config.yaml
encoder_arch: "vit"
model: "image VQ-VAE"
dataset: "abstract colour fields from 500 small random pattern networks"
train_examples: 203450
image_size: 64
crop_scale_min: 0.8
horizontal_flip: false
translate: 0.06
bottleneck: "vq"
downsampling_factor: 8
encoder_norm: "rmsnorm"
encoder_norm_position: "pre"
encoder_activation: "gelu"
encoder_head_dim: 32
encoder_fused_qkv: false
encoder_bias: "none"
encoder_qk_norm: false
encoder_layer_scale_init: 0.1
encoder_parallel_block: false
encoder_inner_norm: false
encoder_moe: "top_k"
encoder_num_experts: 16
encoder_moe_every: 1
encoder_expert_mlp_ratio: 0.25
encoder_experts_per_token: 2
encoder_shared_expert: true
encoder_patch_size: [8, 8]
encoder_conv_stem: false
encoder_layers: 14
encoder_width: 192
encoder_positions: "learned"
loss: "l1"
latent_channels: 16
decoder_norm: "groupnorm"
decoder_activation: "silu"
decoder_weight_standardization: false
decoder_channel_attention: "se"
decoder_widths: [32, 32, 64, 128]
decoder_blocks_per_level: 2
decoder_block: "basic"
decoder_attention: false
decoder_upsampling: "nearest_conv"
codebook_size: 512
residual_init: "none"
optimizer: "adamw"
learning_rate: 0.0024
beta1: 0.9
beta2: 0.95
eps: 1e-06
max_grad_norm: 3.0
max_steps: 7300
batch_size: 64
epochs: 2.3
lr_schedule: "step"
warmup_steps: 730
weight_decay: 0.4
Rows from block 11 of the encoder of a small image VQ-VAE, named by matrix and row number. Rows with one number within an expert belong to one neuron, the router's apart. Each number is 128 + 32 x the weight over its row's rms, rounded and kept within 0 to 255. All counts start at 0. Numbers have three digits each.
After each expert's rows are labels from the 100 images, of 14976, where the router gives the expert most weight on average: "strongest on" is what is common among them; "colour at peak" is the nearest of a few named colours to the mean colour under the peak. Only what is clearly more common there than usual is listed. The data: abstract colour fields from 500 small random pattern networks.
# router: router (encoder.blocks.11.mlp.router.weight, 16x192), inputs 96-143
# up: expert up (encoder.blocks.11.mlp.up, 16x48x192), inputs 96-143
# down: expert down (encoder.blocks.11.mlp.down, 16x192x48, transposed), outputs 96-143

# expert 3
router.3:156114104129194109082122068144167111131176131133150118081174096098150124157085076129164075161147135170096127136106132137078096160119107088062140
up.0:185114146089173146105127126085150126198125200152100171136126058105115135201145101186139134075093086097082136086135129158139114148117122117105132
down.0:129090121160147121088115061115156145152147198156130176106156109083158131105128121154132079162154118114139199126143091070095076129084149097021099
up.1:126054091147118178129102101114101152069157098158157053141119125104130150082083093127138129113136135131131093126074032186088150128186116154131128
down.1:134156125127082149131123085107115106148171098117145032144123150147116152109060141084115147137174136153203108175140085005149139080131135149112094
up.2:123170122165117122102132106152184147076073094142126142143132086191082129127217154243126132143095148179124106115147180103171122129054162157146134
down.2:095175134092132135165160069161108091088143070119129120128138159158099097191110122112179123163091125167077098094117165145072156155143095125005143
up.3:125120144093158170173115118092084150098125088139137031120101102172100140107100165098138122160123147180221135129101034242118180089137175139136110
down.3:096177146105145148162104077120105133091126077120118085135122155133075126119086151069148108150079119213151170083139139074083154125143160125078139
up.4:149112087122116134104136141173168083104151076084163075141149167153129120164212104082115157132107140128103132125129111065126211149159086154135151
down.4:133155127154001140129123064128114084206172102120106138153131179102130114200182100112150151099134126109125099180166148255139133108131106136105143
up.5:151123123128066105139142154127142141115094147120134167124119129149142136114178143145078111121148136101189145104138154206154120138116145155137123
down.5:094122135121149133137132096110114100126174119138095105187131109116134096166109131103187226093117136129079061138087133188095114160120079092135149
up.6:100156167116155131167106135068074137158123114150105147158095144120123143104114120128147191120128139116131081160119158164140107142136139139146146
down.6:153122114138131105133164072170147072115169135119166090100137125122122110169132114110141111150141126139107124115144115242110155140119094134059128
up.7:173147074162072115123165097174185079147146064107151122124136184132132112139139097114119133163130114123099133100131145152120147145109095140112153
down.7:122143126150094111114131066146125129168168121127139157115142156127135112198109115147148101139156129125140121160151151255111099126130098129102133
up.8:143054118094158100112131173125147158096100182122144105124162082097160127160113085127156149128118150137076082110092082002098151118156131097121105
down.8:144108118147134139120117182130132145103099134117142162143104128129116131069162140138096134103161133087144145143156115089192130075131146164233108
up.9:162033151113164154103106139054142134168124196183096133156133060097117157148117090175122133128117103081100099121125076175147128154111130137107088
down.9:159111119156124129102124032095153132185150188159133171129148119082150134071084108176135097128171119107150165143145080119124083118076141119009101
up.10:158174128165078161164148140158111131097109045135142072163107135143117136132204177120123138145082106166123135122171128140137205094129123179143154
down.10:102112120137145107108129103111150139113166182146125205112162116120162123146091102158145117149175132081124096144085126170114067136115126094038110
up.11:124082110121130146124096171109176142184071142148108119149133121108182147109100086163115163100128114114074057108075094029137142172158135132127061
down.11:148104126139115139125095152096132163152111161118138174111137130141118157008079140132083110108191128101197161121134083142154100070124184143176090
up.12:142157135105072089183145135167113136142092112092134171122104164122134136122210165126103165119109129102125119093150185110158156110143108149152151
down.12:115101119162186125107102061060140133106164146154113110123154087103125151098042094121158090133144131144167126136104083058103099119108178106067103
strongest on: smooth; bright; mostly blue
colour at peak: cyan

# expert 11
router.11:103142114120106111163121084145169123057124073113127070185136085181082096147153147115152163140078129176094107097137099151100184108138116158154139
up.0:098072132092118153090127139112126155089133163132139128126140128107192127148152130108150163184106126125092119157097114207086131100136118113095133
down.0:141103119167172132079081060074157163093127155159111117127133079116126152109118110155111088131159129145212162145126093162137098100104203111102106
up.1:070058124101128162123141165113123139109113170107121159150122141106207127161149133100130178166103142099071100147116129093116127108150111109160123
down.1:132066118176163121060097108096162170108125203151136172108141094094147151099137106165095078141184129108216194160147095158135083089094184114099100
up.2:163155118173173121078136093137128148110104104156132104108150109111115144107104146175118093109127128115230126116113161173099084083122173114075141
down.2:104097120178153132104103131131148133047132115144148075117133101131099147118091124152110089172130129172192187137149117138117128138129164128092091
up.3:089134116102145095104130123126099152145105145144150200095132183144159160133078096116139123149143100115103113133114194105100090136160143076088098
down.3:097121127100146106139130109126138098050199113129124108125161115151121124173071113100168112136122130136090095103068105147086132154147102103063148
up.4:123108097152140126124114087093130164098187150152155138119121097143082123149121103108193130084124167148079131123159079188138140089160079141161171
down.4:172172127075101109181152094134114101166145072099141065128137151173108143143070111085125140088137132150101077093079116170147180129162115151145150
up.5:139128096136119109128163166143116133127143159124127158098156141143103117130107114207138107093130157113083116086133133153148110147125148136089123
down.5:130159114118093096154177150202131099112119104112169127117144138148145106121118112197124140136120124122077119092120156127142137165136089147101156
up.6:127068108125117098097149206156142122159044179093138167136189153110111134150121114100102121111146127110110112117076189069188122097070113121148107
down.6:124139147136153146116124142124124143191100151147119169116111121101118129108214145188106148145095118121133212132148162103110110141130133136142123
up.7:144087117103120154100131132135104134136144130103132097094169179120134112116176153095095096171124143151157175115154082002089145111159147110072111
down.7:151147123110113118134132090175136124117144111105159102076151148137125145143147132078087097210140114157160207098155120225103150088158160127071101
up.8:103128108103127119149153153162161108100099207152120192120178130152094157159136175147109110129160140050127103090085164095136117060057112116142134
down.8:147158130163118134115115156137112130184077118137115124132103118107128126093192121207090145128091132145129160137149170068161105165123143147175123
up.9:091105114097175138105107110135116153112135141144107161096176175146129138144077110120138113161148104126123113142111133072107101116145169091087109
down.9:113096121162125107105136139125115075182217126116131107106153144072135120117083104061173113167129123131122153120122096098071124150117096102055134
up.10:127050124110095164142139147126102097137127181123130174150117145114136119161168178112078166151160126065121136140139163000141126107148157143211132
down.10:119072123188176127069121101116161135118112195153122171125136097077142122123195124169123097139143122100146189174171116004129082125084141109110104
up.11:102083130094154148117150137124143132125096167113126182143105139131171132179168164105115169154100138087109123139147162023123115122122121110186134
down.11:127057114178155119069123130118174159097118204141146174107149102083142147119155114152103076130171126094175198164165093087141093094099159122108100
up.12:126050124101099161128138128124108098117123175126126178148117134123146118169169186112069168148153126055128126140137165000139123106142156140213135
down.12:126072115193173128069129098115163137126113192151124169130140099079149123119194122167124105133143125097140192179167117000137085132086128115121111
strongest on: fine detail
colour at peak: purple

# expert 0
router.0:147144132098115113172165169175116137168091172098159166088106174122151117141161146155077110123095107096118146087153171091153111136159117149128127
up.0:152145143129132128131112169065067152193094171161125145129115144102145167091088069158123151093173151115184074126128139140151080119152158132181120
down.0:132108108164132130096113016129164110038189129134157064120158083121120132183129119102149109153143135161131161147133074138097134099100133115102104
up.1:095099118099184129152118109139123118093182135122136089125136119136141099141135172071170106166123127172072131115136061123072158118141129101061151
down.1:099143133095147111139131107158122091113155114109134131079158147134119124149120111092139076209111124147103151095108134093072139130133135112000111
up.2:124123111149143146109113124111130142164157053116119108128152133107104153112104107083096101134188142132219161178147085019134162085138159133167114
down.2:174126118144127147126113135107126169148109118120154101139106124130108173091106139135072108096164130131185163150179101116183146083132174160174113
up.3:086055143134136124158126173157141129097103163108135122088102126111145154154123165123100091125091116136114148073141093000116150116112141152089078
down.3:110113116169133148097125071092146122152166132173095115160129098116125108133110099143180049107155131129124100181098110228148106138113118126129137
up.4:122036107126170115122090133127150152081112155142132125082160106113137178128087139066108036131149143124183140116113065069102116107123163105048073
down.4:117114123151111135114135098092144110153169154164085136186120101114152109159163109150183161089149133088090068186068110217147107141113094125145145
up.5:153095119159144139094123112110121137172141115106140114121134131090119178108100111078114094144161136144196155160140059044135156076142152129154098
down.5:176108118166117145114114136098136146202140130127140095146107122099116153104147125101098100095155125121167177164186091072169133090122153158186122
up.6:087104153133174105128118102132134105121161121114122114126124109089134095136122111075206140140106130162089114135115140047078127146113100103072134
down.6:148137128115096134132125168135126159135075128117142156123113146143123157108188140139064111124143124106177174136172135064181149080140168153186119
up.7:106203135104120130151123140140106162085137025157112113152190084165094100140150121174125145123064107146167163119125171122121136131099118114195152
down.7:196133129104130121128122133149115136189105126090172125098126162117125176095140139060065117135147120145201210091177113087138153086153163134141095
up.8:144104103209144145125144082111165108126143080135145123151133123121139117125055120109191109097139134139091111131120127191108117130101116124073156
down.8:175148135115090145164146194162098116223092116108117105164096155127111118094187147115121163072106128121097141125147146125160158136137098156216163
up.9:113098109136124114087151057142252102052158103131137092089148097147117161137154169157111104156093079170138155127146100153100154145132097107077102
down.9:147132124134131119109151110205150115078113148112154149100151134123143113174204125147104073175144127120118178131164141149127134109123115121106122
up.10:152054103167138105135140124149123120116109076103128054108130099108147137134086138066090091176107123158133146096114033059102153142109154148105108
down.10:120115134147103136121112142108119111231156144148083179146121146102130082120128113133187117107127134096097110158128155255129088149135091127137152
up.11:101084087189096114076104159134129139115160112131135117097153139100088140115054114140083125181182117123187165133102076126145114119140113135212119
down.11:114134143097199145128098137111115168142108114127105181105114155128121139122122138091105075144120127138200169107160155165126115084150190119089116
up.12:175080089196103102125152146157164164164159064112141104127132136114116119120096112111081115193173091115122133134146089142160169155160120139149169
down.12:111131132116140145128127146104110153236155133144107204138119168129109123100066115116150048101169135101148132134130149050144109106142128133144138
strongest on: dark; mostly green; smooth
colour at peak: green

# expert 5
router.5:112155157163122125156083108114104141072074081136101081137103086174093102099098189135145113170089159189180113103145120098090126101117160106137110
up.0:109144104096103113132147133158153125112132128120142139122138134156112115179213152115096122132112087138177158161170136149157183116118133150165088
down.0:152136144103174143130090144109114174124089107124123090109111120138084171113123136089093083148129126175226198108157106145121134065149211121128094
up.1:175078054078136136151145067161142114202135072133118063122135088118064122130140122086132120056134145134175155106138083180146202108145141113095128
down.1:126085123130066108146129117113121090107197132116144058123122145131125136117081110034163157147154131128133095113117070244101165108145126140208114
up.2:155062152101140138118156126123173086129150192121149111121136126127164167119115102118111110115148112114105115119094118205150149144122121138132126
down.2:133087120164088100093144116124146127133153191143142166137145114082181095137161102107167164118172130072060082167111088100119097136103086114125121
up.3:076029169083181137139107121100177148044145181125141112131160112188128164137115132138074103191119111153101139129116022138133145164106123133120096
down.3:099100145167032128113127108131143132156108195142122199143129121106171115127225132088142179137134117076082119153135143068137090128119120135132117
up.4:205145074131087157131162109146132119228087098149110128113116145147109087113134136100092133052163132125202136147137087158160146106113153108155107
down.4:120142129071114105167119146126117120087163073102153056102136143164091131132043109044142107145112125170158135067116095212101200117168141138125139
up.5:174110114146146171083129048139166119044112107175164094148120069140202156129143118150146134127076108106103105122092146154071112145136139119117177
down.5:095111116179122123104148085151160124033140125151139120140141102147145095131135132202137139126158133120095095167135131148139120160111101138135131
up.6:123063070151119132116147070145104099168111121138142072135111072102091155143103137144158124092093143129134162154130089004110133122081123098139162
down.6:150132121087104105128137087123118119089179150098147169126150172155169105147104115097129145118189133072089019132089099123125125126149110118123142
up.7:102000125145197137074139129098183145084116167142151139140166109164131160141093124123099111172174088121159145152116090077127109139111146121135092
down.7:116110124161055113100138096154149122152131195122147179095147141120168109132194139102114117161174126078128142144153134035131089126114124131104104
up.8:141052128141182123103133116143117093222141166101118089094146136059177143108135122062149095126140126143130150128121102176102133122131130108095118
down.8:133099115159093129121156123121134134113139149135143158150119123127147137096144124173117163089183132076135078168124135212179123131117103159222135
up.9:102121137166073132127134079089102130079126131152142100132158144094129164114081185092151113172108148126121080120093072058077098094097117097129172
down.9:136172131080126140177142144174114095121119057098139076137113148188101115181163157115108159116089118147124151101147156196148197128159103155146176
up.10:118076139096114134105124129141150092114162193146152123127127129137155138159147098105114135133173131101107133163083102030124121160138116136108111
down.10:130088125157156127095106075074138117129174179159102130148137096078152118136133103087177151100155130110103120167099080059097088122100124104136114
up.11:139060152168192132087137145116139113145119170132102131122130099098138159115165131111125131101143141149156125137154119000126076153118150122145121
down.11:150134121160145115118166119163123089162182126121146111137147151123137095124130124137132112118148128113088117147116125000133113164111064142134138
up.12:109120118115152101138120141135107137187150131145101160120125155072133142160143101146157169096131148093095139090120167140134141106086125142204152
down.12:138098131151210144107114098063137138110149154152088103158124110108119127129101122110148118084146133140135081153105082000140104116108136105138128
strongest on: mostly red
colour at peak: pink

# expert 7
router.7:153088114100114120181129155076079132187172105087131041119133177081124132085068101067168122123173136157163123133130062101097176102181116123147115
up.0:165141128095116154104104121101096112127132129162122123148080142117210145118137101139082182087135089081122083123099127086076116132183104133214153
down.0:177119110198118098068118102116145163168123161155127146094159115095136119056070089174113099162183126126180165137155116210127055145105153106143111
up.1:122144103144147155074102117148177152086099139171129191114128118165139143155157164194044093117128127098178167154144123117170093116106186133135109
down.1:122138137106124135168135144125087076209209085107110073148130149118115105136088125031190171113100127147070091110091119125082151168150076118120150
up.2:131132152194148080131120177107091118113182107135124093162140134089180108110107089119123150100136066133135079122106120108122094177203122143175093
down.2:192095115177127101083137143121148135196186184132141164113158135074176124106113079101129115126193121075120151158145089169118078125123104114136120
up.3:137148069079117132119137100119141195162176143149111146088087104167141132145142138098063135144128087123155166101128115100116148156204168139144123
down.3:099185135104123119145147120176127138080076077138123160122137117188108119145097145206125129146097132150118116100111216180125114162126126128108143
up.4:141158137137123173136109159114127195173082150157113146143106101113078127143114139083167157136087116103123133131139141085099081062000175147143185
down.4:117142128116140120100136038149181122019104111152118111119127090164111125214203152168115112157102130167124154119135142255129141120111123114117128
up.5:132134129171118149089103176166129136145086130138144169105133175097113148145171176110022108121136061113181161138131163060148115097110177141123117
down.5:135104112157119125095119125122163188091092153153152149117125097132127158143169147171065093160173130097192176163167119154157113076110172135125088
up.6:108121119121151155151133115136140094100135088178098125159117120126127105152137126121184183109051125145027100155124127029070147159089124124146167
down.6:102150133131160140134132048117127083105158097138097100169114122123122097156144123110195188117092128150065079137103139191106133176132082103131164
up.7:148073097182104132121108164162142103117111159133124130124104147119113139125127161119084119132128140098133141159120135176134131123065131174183115
down.7:104093136145194136090091077075153149091132172172091144137126074099142135168154134134150131129119128127137123150105111179100089119099152091102108
up.8:155108170187139135114132169108128103119114109132100105164116119097109130148164153123079167090100086183157131099126165055175123151151163149202101
down.8:153104118160148090071134104142161128110156175148142157093173117098159118136135093155129100172181127113121158129123119142106074135116112098076110
up.9:124147105157134160119138107094125131141138100142101097128116104122064128138085078089173132051161143161136146145119105105070117098141170147129099
down.9:128150138080137109127157145164157131089054166122134200116128129157145141207217153201081118133115128079120121112119168134170125095113107123133120
up.10:103056145150139104101132109094131112126106149091178107153149155128166164123128075113159141122139139101147043146123114122170138089131059130144134
down.10:169146133103089132155103163123083125239151085108137024117107158117085157091099136021149148112129127173137163107113111200096166116171133121128110
up.11:165094124101179151145100119121106162104146147162153127113123154102215130115132110159108123140105119111102062081086118104110111175148144087095160
down.11:119090106185123134107126145093143134135182142147141117137146116116130133064023093138147121114189138107140106178099089059140110126121134140147117
up.12:090129134219143054155159135143103161106166118126160104140156150096154087088137068154160141107131134158116091113124132087149114139135086145174151
down.12:153115130089128123149116162084107126209180138108129122134129163132130164092066121029142138093182128098141098132084089179118147087163127119164128
strongest on: fine detail
colour at peak: grey

# expert 14
router.14:175158157195114144144133162136079109187094085119115068156072097061135112080141127126151154148093142179130157075125171118134118145115112174156152
up.0:105148093065109122128144114152140115113141183133146208107148178160104208146110083149083146142155135058171150121151147160145141071128170104165118
down.0:159138137120121132137123229120113152201047161127104175135106139106147130093184132165096134089103126097129127114142164092169112140132148136150148
up.1:131154180118101107155128193121108075205110179106123189144091153127159126119145126154106146005140161088109107118114182118177111165209080140147083
down.1:089114120110147137125133079121143114025199119128132100130150115150109119197077124056166095144162129161121132127102091236074151098143115105093110
up.2:140112092145107124127144131150136137106128116118155130099123157129144138129110111165107109110118148138139134100132140240146142140129121162147127
down.2:102089129142206125086108081064151147100148187161100187141136111107151137151122126126145117114161131093138111171111102147115083103118141098120103
up.3:144122095153131079088119066139132114130152102131120106119149077109147127113110095127120107255107105138123149129159117105110121118091144133134206
down.3:133169139069098109160147148147124154140095127111145205110110166166127156170185166177070150121118120082116085094134168126174134090157117131141135
up.4:097045161142118147134134131078160089125148169104128106129170070173071144140053159117130122168170142156125088126079089124179108148153119112171085
down.4:156118119181109134122130128112115081205157115130124026160110108086129111081103114101165154085112135154106128152127093117133140166109094145185137
up.5:129088102086110104156149084166147097081130166168136105100090154167153162149170163120077136136136106066112112139115079096083166116156130110176167
down.5:161073119181141124084136139113154116182154182148116136145142092061159105105174103121153125114121123096089166171164098000133094146102097121154131
up.6:069076133149131145169138080069121077162220144125138095125084159107174151116093129166112142154158165139117103130073087071154123185151135093121158
down.6:127174131096095113135136106194153124035089114115145111097131121162107108170217157133103113166067118162128167088184149079135163115138126145110121
up.7:144075100128106138082118153133166193067135162162164141138183128176130142143143115151092106119184096090177115172157086079160154074121151138150116
down.7:115161141145160138137119132131100097184112094133094101134120127103132103106127126135171157139063129171080115111104166113093106190116112111091142
up.8:157111142134118082125136160126099116138136187116127156101118152084135154137153126134068109086172113097191168166123148118168126132139119133163107
down.8:135125116119105136096138108136168164066090145144145168131132115163122143154176139168074102119169125100159144166160118132172136076126150143170115
up.9:151107103132099119142151136162133122113143134117168126101132138155142137134110125148089101134153113118130135101117121216134165153160103154160133
down.9:114070121152180124085119092077155145105166203152118174146136118103151135150140122103141120103172127081126126189130089115128093096114124118151111
up.10:153137168151146195100112196116104255114091129151179124154099131122090130123137134126166140146122061133100126133166150133125103094124125152113114
down.10:099160137153132133131133098130111063170119111133096086143107113105140096109130133171175149106065137165078082110078149177110103220105105122103146
up.11:128135104118122109127104128129132092143148141179102168101136130136197137093051046224084128127125121105098096099147105118096094143172116120117136
down.11:118140130041113128180150134147119128078165094091151114120127170186095141193119152049116122123140122136143138095125113133124203078183110135125139
up.12:061124064105139127143144067148143099067151100129098119105140147131171111170130103097133126095142157130111102113084092123082171161172138098151158
down.12:178139131189124143109121162111109122235086129128123082138103120070142125048153127130137157116090125148119132138148127047139109156106131143163127
strongest on: fine detail
colour at peak: grey

# expert 8
router.8:139164151162094143138164135089146138092091088092120150133187144171163085130082137156141108110160080140143128124121150134165130128088174124156086
up.0:128148093109162112112115113104134172155182137152125158120149185157136102152110026074121145126168090154081165151098128090108115132182170109124111
down.0:127164146110127127148136117135123098096088109129093116167095111130142131167215137183151159079038131155061031105073162071143144165131094127145155
up.1:111074144133197116086130095120124128088098161128137130120099111084137175139132097151101095107101128139178137116133127075118114149151140118047115
down.1:137063113191124136072130117097150139183166196151131190127148122087151115098140113135135122136197124063137184198171103084133075121093110121151115
up.2:125112107141072100107094099159131186119140106148132147176124086118149097102141066119105159251151129110077102172108125116130108120120117126186141
down.2:121069122194177139077128095088140123138133190157116179132151099079141120108109117176139123121178129087126151188153114102134052139090128116139127
up.3:152159165086110148154171119155093112081123095091126137140158145121183105157151127208105117122136113084151076093137106121117145133115139115124140
down.3:136118122154132144141100173104118131181126104128124064131096102117064146043074119100128121102088133187182195103132108179131156124130153134133122
up.4:127070112078146144165151100107164173121173137134119075180115064141168114157146121127113141051125110090129106118127074241167198150105130145109164
down.4:133140134120096103128100116117121164111126135120128157084135144131147129100035127111146085158146128144158102099110123240081099131126167106087104
up.5:159141162128148118088128156096124160221096138122136170092168205125144136147112059141080127145143087128140179120100121074111066109114183105165111
down.5:129160144084113143164127113125112114096086086120101092167078124152096138154195150107135155058041140182104062091077148145154185123148115142162153
up.6:184109177080143108111180126120099132163097167097144100101165158133184104168178103132098153135094099173064162132099108208131142163112113140177088
down.6:134141127140100122146145110129117073152146128133109097181102115122152113125138104162154151046091140135030030133063134182162126189120082148176175
up.7:100139084073157120135131074117163171078180167160124157122128115193129103173130080149147155102130115154064139117125141168128149136184134119116119
down.7:125171137131120123130131128138106082182126107124093113146115126100162103151153127159176169110072127142044027122065147064110110187118077120107145
up.8:159100112078124149125139065141115094194117143101128118154097122136041128120150121091128144165110144150146173129119112224130141129131118166184097
down.8:131060115175111141086130120086167174172137209160117219115148126110141123086112125146120100114206121063162171169165112164136066112101140107134115
up.9:129104159087165153142176144136100080126132208108130147105187176108190125206165145125122104081124082112135130120096132155118093135064143102065079
down.9:121127133128175121120106141133130151123126142127126133072134124124107151092077115123099067186113122164188186086129136176100114105135187104037095
up.10:148096091125122174110157074127131113161116159153111086156107100145017086186182102067100165080104118181130167151107123133156172176144128139168092
down.10:130116130107098116119117120103141179189110207135117240109130148122152138120140137151102097097170134069144134144141138223140078108124142105136113
up.11:185127222115128143102154114102117109148094116082126110107172131119157144131110147171145133196107080149122131097106079133089098121081100116190140
down.11:126137118121114130161106132107103112136165080126127031161108118133100130100047107062151135075124142162142107122076094191145172135146129156165142
up.12:119081123149151132068142094128146129131111166119136149123115119101117150116150130166082097154132131125169134144129132113128102116154121142110116
down.12:134063117179135144076133122102151149189143205151124201128145121093153115110168124133118128128201120061137167198158099060136070114101114117148110
strongest on: fine detail
colour at peak: grey

# expert 9
router.9:101153177076157099168114097112131096105132099137101129160080111139134121181163105129174169135047116156066067118108165132100143141141092104117169
up.0:114083112111138138136109113094080145247153147081150073093117185070103147091105142074121098147192110129178198155117034133133164098184130135114104
down.0:121189145070115131179145124171111105070088058106121105131112151175101111172146154122139178132047130170062072077112182183130180148161097130134160
up.1:138127125095064117179137170146103129146130136102151107134100156155123131142127135133118136110099120097122108124118117235157174123164121161174143
down.1:101101137140198137094090073090154162095126154149101174117129097110141160150159137119128066138134129130183165145119116201109084097119194094114100
up.2:125136106156096107125119089091120137095160126184143112148150096139144141068119086155157117149119138124095071150134048055102092170124111103121176
down.2:155175135077082128172137177176103139134086065091155097098113162170091134117116140111090123156099124162163186072161156214140189097161150156132135
up.3:141129090165167119132143175134114096210130134111149127148152131110133140129055083122112130100188140095138113151116140200155116138152112134079130
down.3:139134117122068115160162143153130082167155118128142104154118130160124103117121118162149185080134137100066061133107111002148141168119060150178147
up.4:095116122143168105105121107113144136140152123148120172099129163136162125101035091196139129143204160115155112150144142048099067132098124094097094
down.4:098131125106219109123111128098124149113125136156134178137148133134148144112040104169121141130175133092176114136094156091138106112133166134098109
up.5:091115116133117138142117098099191126094146228151143172161085143170131135071130149124170106067116167116109076161139132063159148152151090136092148
down.5:134189143080104128155114156165101153119065078110146143085123165158114135119112150142084111194101122160166177075161185197129155104164169139108117
up.6:148110150112065130143154171143124106172113240093146171145106152121177151145158159151136155103147123089094113128141193074158122154113125158185114
down.6:124109123141128121116153113153145112156130146127158164124127123109160120150195122119127123115143124096082149139153141255136128137123077130162144
up.7:153083126118154100090141156129157141118080228113133152128102065100195138134136123135124137150124146088124105146140139180125105149162142108116124
down.7:158117109143121112113142123153162127129105183122175133124124125133155133085123126174077056113199128105157143143163107110182141120117143154143105
up.8:149140155110174145155110153090164176130091118116121134125100124163104151070139176132096115141118147127177184080153119102159158093168187138129120
down.8:126171150090099176157110089108116155083084099122122123133091159141097136167166174112109154131091123159115105121175153058148163094144145132154133
up.9:128083087091126097140150068108164099118122132124122098144105098154163132130107126165052153141161160062111099156097073153144132139151148127162143
down.9:093122128084104117131146147161160161022092164113153222101137146160147130162146140117093074119166127099145130121149144122147145081147133130112109
up.10:131109125146142146107121090082173142044154094132134074142135097176091125127150137105139116109105124176172148153149048103117202130116143149138159
down.10:118174134127073118129153230155097153217039123124133219118109172103147106091169149190093176135112129090109130142143209179183105141124118139155130
up.11:173138160093082086174135175154069125195145200110157139104112180138132149104088129160114117132147114100140132142140133177148108147145126146115138
down.11:134089118180117143106121051093157100096195121140128046154128076111121132157161133086151136101156127146139162180139058218125129109106116121164126
up.12:134102085086131094147147066111149092111140139134122108141100130161160129133118140162035153135164159056119102141097066139147137123139149133162166
down.12:096120128084113118132144132156166157022104160115154223106136143169143134183161145109102083126161122101130132124151135164145152069152136127112112
strongest on: mostly blue; bright; smooth
colour at peak: pink; purple